Rows from block 5 of a small multi-label image tagger, named by matrix and row number. Rows with one number belong to one neuron. Each number is 500 + 50 x the weight over its row's rms, rounded and kept within 0 to 999. All counts start at 0. Numbers have three digits each.
Before each neuron's rows are labels from the 100 images, of 14976, where the neuron reaches its highest value: "responds to" is what is common among them. Only what is clearly more common there than usual is listed. The data: cartoon faces.
# fc1: MLP up (model.blocks.5.mlp.fc1.weight, 768x128), inputs 0-63
# fc2: MLP down (model.blocks.5.mlp.fc2.weight, 128x768, transposed), outputs 0-63

responds to: green face
fc1.746:456530363507481499515502552517518611512404489465545443480545484633395549485478468563438593496513544516486442515487467507509432495537495455539498469519487481484549532484494564432390439429536433
fc2.746:446507452524499471541498513398511483414486531410495500520477579558416528609499493452496538510545515494423449529698614427496655536457469473451440505509565512499530493509497487468462514510502562

responds to: orange face
fc1.468:452471381504536486575509537527531581472424486477474399497472471588432511462480494495411516491517536564538469578438523495513375575465529482538556488513527419468492536468495515446411452431512442
fc2.468:497574534631461499479503501468401518440510617555487529495496430537464483590524489403545565550523500465499457486582508485475650450571416446467426512500509541504471494507484410523386531515498504

responds to: grey face; white hair
fc1.275:560567424450460507480469473492550570492355572419571527561493493491421515456457509559435586455493598548500490518482487528556544398432535529495511487502425543477498541552469526622432435509539459
fc2.275:513587456510571537461520463427549575429499436536520487528459585486446483473485466472482464473591499494599549458475505488494544565580609508515516504484570495506423437503514558515534422550504522

responds to: earrings; yellow hair
fc1.59:500484438544524462616486522478467547447359568522420463543443473518389519532477470477420519474567515576540503574511539542534505559452469403400546567523517500446496461496494423501425514455555524
fc2.59:508566533528497508408415500533466521528472433442536476510593592464464437498488476474554513501451528597477459573452494435519441437614548596468461504489558517495516571496482526536428526539475573

responds to: orange hair; red hair
fc1.104:467541459480501574544460503563537472519493532564487508441416507506497545504506525495460621403478538468452462566464489592378425473493523434589410489461536379437544605517567543472549454476441501
fc2.104:518578524574522484445594482465447554474499443493514508496587445491556512401511540462562403568542489487473498453486547381571570485443477597376527490507555507493468514506486449526438507492511454

responds to: cap
fc1.522:448493465560529462508521540440492538464412489554411474626441444497456504535458523456418553428598515608559552532438518507536482533474503463514577562546532482477498489498509409515488500437510420
fc2.522:486425592527492542543484507570504451493502566472515506513480607480574379469507483485616517549493500463462484610397432511520417450497502575426544482508591502485474551485499516504527551503489496

responds to: orange face
fc1.228:509478416415493518484525474473514586551427506457575444597527507502475447500473510544401580511560522511483437368495466518513507529602517457572494542499503511500579523495458457476528426453513461
fc2.228:449512569492503496600488502491486594452504571469499508502467526477524577618515510610481381433538475431535448440522469411443557446339479443393520488504481506493530527511502473579628525448505522

responds to: earrings
fc1.450:458534492450507478483518389564571556522446454511458448453447495520514492378445538535491534507400605493536417509507507509509522535465529521526562526528519421547558488491499520604547477464460412
fc2.450:604387537482465594427521491439593480437489493492489516489473513520518521543528494421511551426553510502533518550466471456417524469438484548609657498477458484486501519491525569445531509617494526

responds to: green face
fc1.541:546493492522450522592469493487522492517498564501524500491503518487550399473533432527547456538453542479409503474493482689467477556444474542426483525487502490516455544503427514488510523525504497
fc2.541:477604479488477574407511498344433528506486545644512510487465433514498478385451517504463535523525498516508461438449474478531577458532573513520438508503566511511531587503498471625407477484521469

responds to: grey face; bald
fc1.72:535500514478479500628515424526518608500479490535545448512517542527503608524476497539406440472466522438504567519525453524452432477445525471434404419465498465535536484531463377520414565544427437
fc2.72:425467440481426556485510487445544442503507489466528434446422441583534422483456537507502559407520460476531499467476495516502546572471485543488491646478564523515394374495439525406469492459444511

responds to: orange face
fc1.251:591444528525467561484500595530417512530531571471555539541496549519439424449498482579490541534474542428401456527453457494552549447459529440452473489535463427478501467493509482429419553557554468
fc2.251:531410551522563607468468498419437341419489474529499503504490457487574613527502510362497524509574501586576561511521504488438617586548490456561526507498500501495566520480501522563409505537495602

responds to: cap
fc1.754:452474443570518476493528545431502531452388512556420441607446447492457496538442510465431527424603513616561564518470529514538499530474483452523554572535510481495482504493528430535441499394538441
fc2.754:464456538543480566570449498607515523489485548474509497516527630500526409487539485469568532583490500505507470608399427524533384478526523556443515492508597502492460556485502513507475552497489539

responds to: spiky hair
fc1.629:485525504580565445606496560472422440434520526504511379382476444527510499459411560505523501463523488465487486534545542664478479522446430547548482483491468490533498621498508527535483497501497449
fc2.629:570434543451584539462540507524506402538516466506484506548492448560530506445522515596529515572496495437446451514582604440441484559523535510617492502507463462482569490510508540521488492533505432

responds to: orange face
fc1.656:452546382501468484525508579477529601495422508497521483496531502620409534446477467574466583500497569543483438547438436525514398486532459475504507455504496447500566546484506561428404431415543404
fc2.656:459495465535473455562511502437531495482482553444510511542482600545437493594480500449491558508561515507460490507655546418503633545463485437485444490506542510500511499506500472430474565442494514

responds to: earrings
fc1.572:530518551515518399532475422510561614491510496505441475530478487533535399489515466393489500476407574481534443499508525568487525572488516492492537535531544441551395465503468432520532591570481454
fc2.572:404493487422497500455466525497579535516495423557475513510474478489529536450505524625566489451581495472531580569445542449509504446496453519586472507507450492498599472496502647538463389478501566

responds to: pink face
fc1.473:489500473474525490608487552482471439552480653419362481430545468482488487504498582503466506563478481441477494471531539470527609533527563479514498493480512502468418480510461572620501497460352533
fc2.473:532461480503457482378496460520450566473502301558454490566470583532522523562534532460534575502525494495572499470463508514478443443447327495467453489528479517516543511468509467356361538519440435

responds to: green face
fc1.51:626514411464451449459460548561447608515502543480606480567542487575417385520497447479420513528484538413477463471561524511581512484524576516545459481514461482489401469516546426426401507609532463
fc2.51:444531535524616610597615492390520478443520502501529494459530445465511521409531505466541518506603511532597530402516590428471475547459488516519481482515536514491604483494501552502346395496484603

responds to: orange face
fc1.162:449546412512446470533515591481527576486401512477546472433522472640368495484464501603492543475520549508465429501492487525508417505524467470524538449482482462518579551508552569426384439382535406
fc2.162:449523497534506473596514501459527399464487587410503508533426514549441523570489508442541595501572486477410583525653580473490605502451438418402456498503509518504518461519503402436429527463504491

responds to: spiky hair
fc1.152:513426537457506588512433457485568519524426500540560451534520547532517406423499636451423479437486447499501440487531516534438560573462562443466524555539524430407452562476471466539501534539612545
fc2.152:505566498525463371448474534481462455426503438381506497499564559497467470634503500476594492580440504446446545339572495536567442480550493515535453509487466486503484564499500499466538574478478530

responds to: grey face
fc1.618:459591534485492435562448491557532515464490475470562491500485493432436487471488369536489543430409458468534499528506461506590446430482514448488493539529552604490513461474630536433525391580491461
fc2.618:497497537441363539487447513428588532436496532459490509525531484519442508612473490485526506563449517529585423515464397534372407490572475571561540491486503504483495587521470573521414451474505565

responds to: orange hair
fc1.597:436462445463480539589513490474556502483518503577512497519412512517480502507530521507487606457500479427486491506512503616429408586475517449493447534456517425430481528537600488459587447453423466
fc2.597:492610514590510498508466510527455571462504472421507494504554500499545576392498480428609416551500483552502546523491474395559575425395465564422496506498566508499478475501496483521414450488515507

responds to: grey face
fc1.548:498458583495543465422558478436486526520476593509495580517478524469514500493429505633494479420546639516424462494435453519521542394492444442444490481505545500518561415493479402459535412547472500
fc2.548:482450517459433444466339513567482469486497399431484499517518513452585539527493517489415565454404498451448545589559405500512491485581509495467462495489501482508486565497485503477529635453496564

responds to: cap; top hat
fc1.445:443489446561524528601503558440529515486372579515494420481463614492426487565565484520529457423614484534573510488551559630527529521423421471523502567522513497468496494539510510477577463418490553
fc2.445:480514478457460525536498504559511527541523443436484511499581532516560517416491474384513502610331505567474501543396468399546396509535557542566498512513514506494498465516488527438466494606505468

responds to: green face
fc1.137:504490349455543537515528522515492557538495527513604428410550580514510526428496524544479463526577447413426481431502544532486537537487477430505515500531500501445487513493511529415528444482549486
fc2.137:457474514490502341527392487437446497359495425465489479497470488484503460598512505533508454573546523515557491480617534433547586593408488563556449483510545498493537566501483515556557517530504663

responds to: earrings
fc1.151:497546479496525424541547529468452557456397565498491535494458448547349455483442491593441514477525518524475452535492502509548470484497453363436524560468505543481630458532569426417429474425561448
fc2.151:466542530474341507509392476475446553493483517399525516536463552512510514562472500473530510552465501537420520535587476493430559500555515452429400475498499531503455534485474444560511609379497491

responds to: grey face
fc1.266:540481452433523466518466559466518535507550510546461448435447591428471427452478494618521468436640563405553532454441485528520504522468529559533507490480499548522572477519515363523475364437493504
fc2.266:418592559571496556521604494385494521421495566479486524477432529486406615514522548507582563394487496459470534490601541490497524293462452449443480500486426494509474476497531477586492465463502557

responds to: earrings
fc1.688:520474549518519497508503394529559480544492490545439442510512463491615460498485538413504527454441531551528495469490490550420525557500456504546577540516489400540431544492465525624561613524440475
fc2.688:426482539477451515482426502426576525428496465527468504514462564480446590554524499485658502506550490422537555610525446527488460396479414551546466512506515519494539475503508577438487375539506620

responds to: earrings
fc1.703:515479551514522483523428421510441570458523512580424537418488550469423428393439498579514457440554530403574443556471525518510556534422546437406535474487497544489558452535471379564434447457509565
fc2.703:520494470518478520460527482460420458439507480458510502489550595459350608571523508434503566503467494553386490644606563485569483445610515406497451481513480510501535496500495510429438563434498555

responds to: orange hair
fc1.263:429544502441509526629446551541530498520531504530461477479397527487462469476500507541491517433498488415469497545420484576424413491481570457443446525504504488437507547495578497431553439431502447
fc2.263:579513530668505469426530500461451543443489490434489467497552501510492586420494478493629524501495477473491503563495460521576478415401372516552487499497500515491495533492526485593475553590488496

responds to: earrings; yellow hair
fc1.516:559487494559544462572535405545365506513554548538519523497501436399438494461496539453498475441544444410486499572462490553480622518467429460418448421509511447499499464482538412446510502504525553
fc2.516:524622420506554475454471526559475612477492542573509510508526510554407493563482474528500519481525521654558511525445568452513450507597533401590458522487482488512532431502487516544383454448505388

responds to: green face
fc1.594:512526456506592504391500570511497398450530534412439509489532551517493469511512504467530506564619447532426489525595479412498633549475528511505549548473545543464481480444452628495569475480598566
fc2.594:670557468488486439487518459528451552484540502580474529579561508410451519507585540463431438553403466530489488498479490489523384411477438416513520454503458571447568607522499458572545511483489540

responds to: cap
fc1.331:471562417515496466496507593444465566473417513554427506605446433581395508550464533478419551425572529599563547484490528538504507515489474499511551524551477445490533514485537384553408500428559423
fc2.331:458513516556454524571430508515486465456495560451516491533520663552459401529523501489592546559512504477434494600469507545516447453524527557441505483498591496495485565495510532507397539531495592

responds to: green face; black hair
fc1.102:428524382444476438455464537563460519503497447550464493471505479537474530496460559512515545503445483471581591522479401553482465536601526448547421547481423430478531517526495486548451525457556436
fc2.102:514406568524526509488585485397511490474496573455495498512497521507597468585471513511411496450622511509397425446435591438454567521487442522498619517501613491491492502499501507504502524571485527

responds to: orange face
fc1.536:462557360510497472580503548515521616497437498499521490493523516626413539437473476570465582514483556528504431549436448512503369537517502475496520423496484438504558513497497550439392435450516424
fc2.536:473528483555476472536557497430514428474479592436510535537476514510451487636496497475498547478561502508465535470640580427476656499465455454491449501492512514492518532495497500456417557469484534

responds to: cap
fc1.206:457529478546493445487518568433497570468428488579440471641453431494433491550453538462433533381577527582573545504455494522515493512481486482547575542538517427500517498500537412516493488453531406
fc2.206:449467583539488522590471509563534445486484590436518503529489618510518416505498495531612495491507495465466499616415460535517433402478509536427544483503574502490490538488502560489511517505483543

responds to: grey face; glasses
fc1.293:546598421501457551585469466519519568484443523534426590582543479496484442440546461388456553566461543594513525544459503510542432458563539569418543597531498565475437512501434464559394562499536520
fc2.293:551419577598575447392490491492484370554515480425493493497563421529541439570522513556550510503578497381511449410656529557458501554549462538609460494497483516505488559502507484474587477505499475

responds to: orange hair
fc1.647:443567468471519574569406481567574530577517571523498496477433474518535539505485520473425562455472480457456462522471476567355459500520564412525433484528519411418489573475518524465541436478485485
fc2.647:511552470598490433451611476421426542413515387445505492508606462494492496434531538467566493500510485482483519508492605464643527485441449537463471493497534508503479553486485507528477531584489507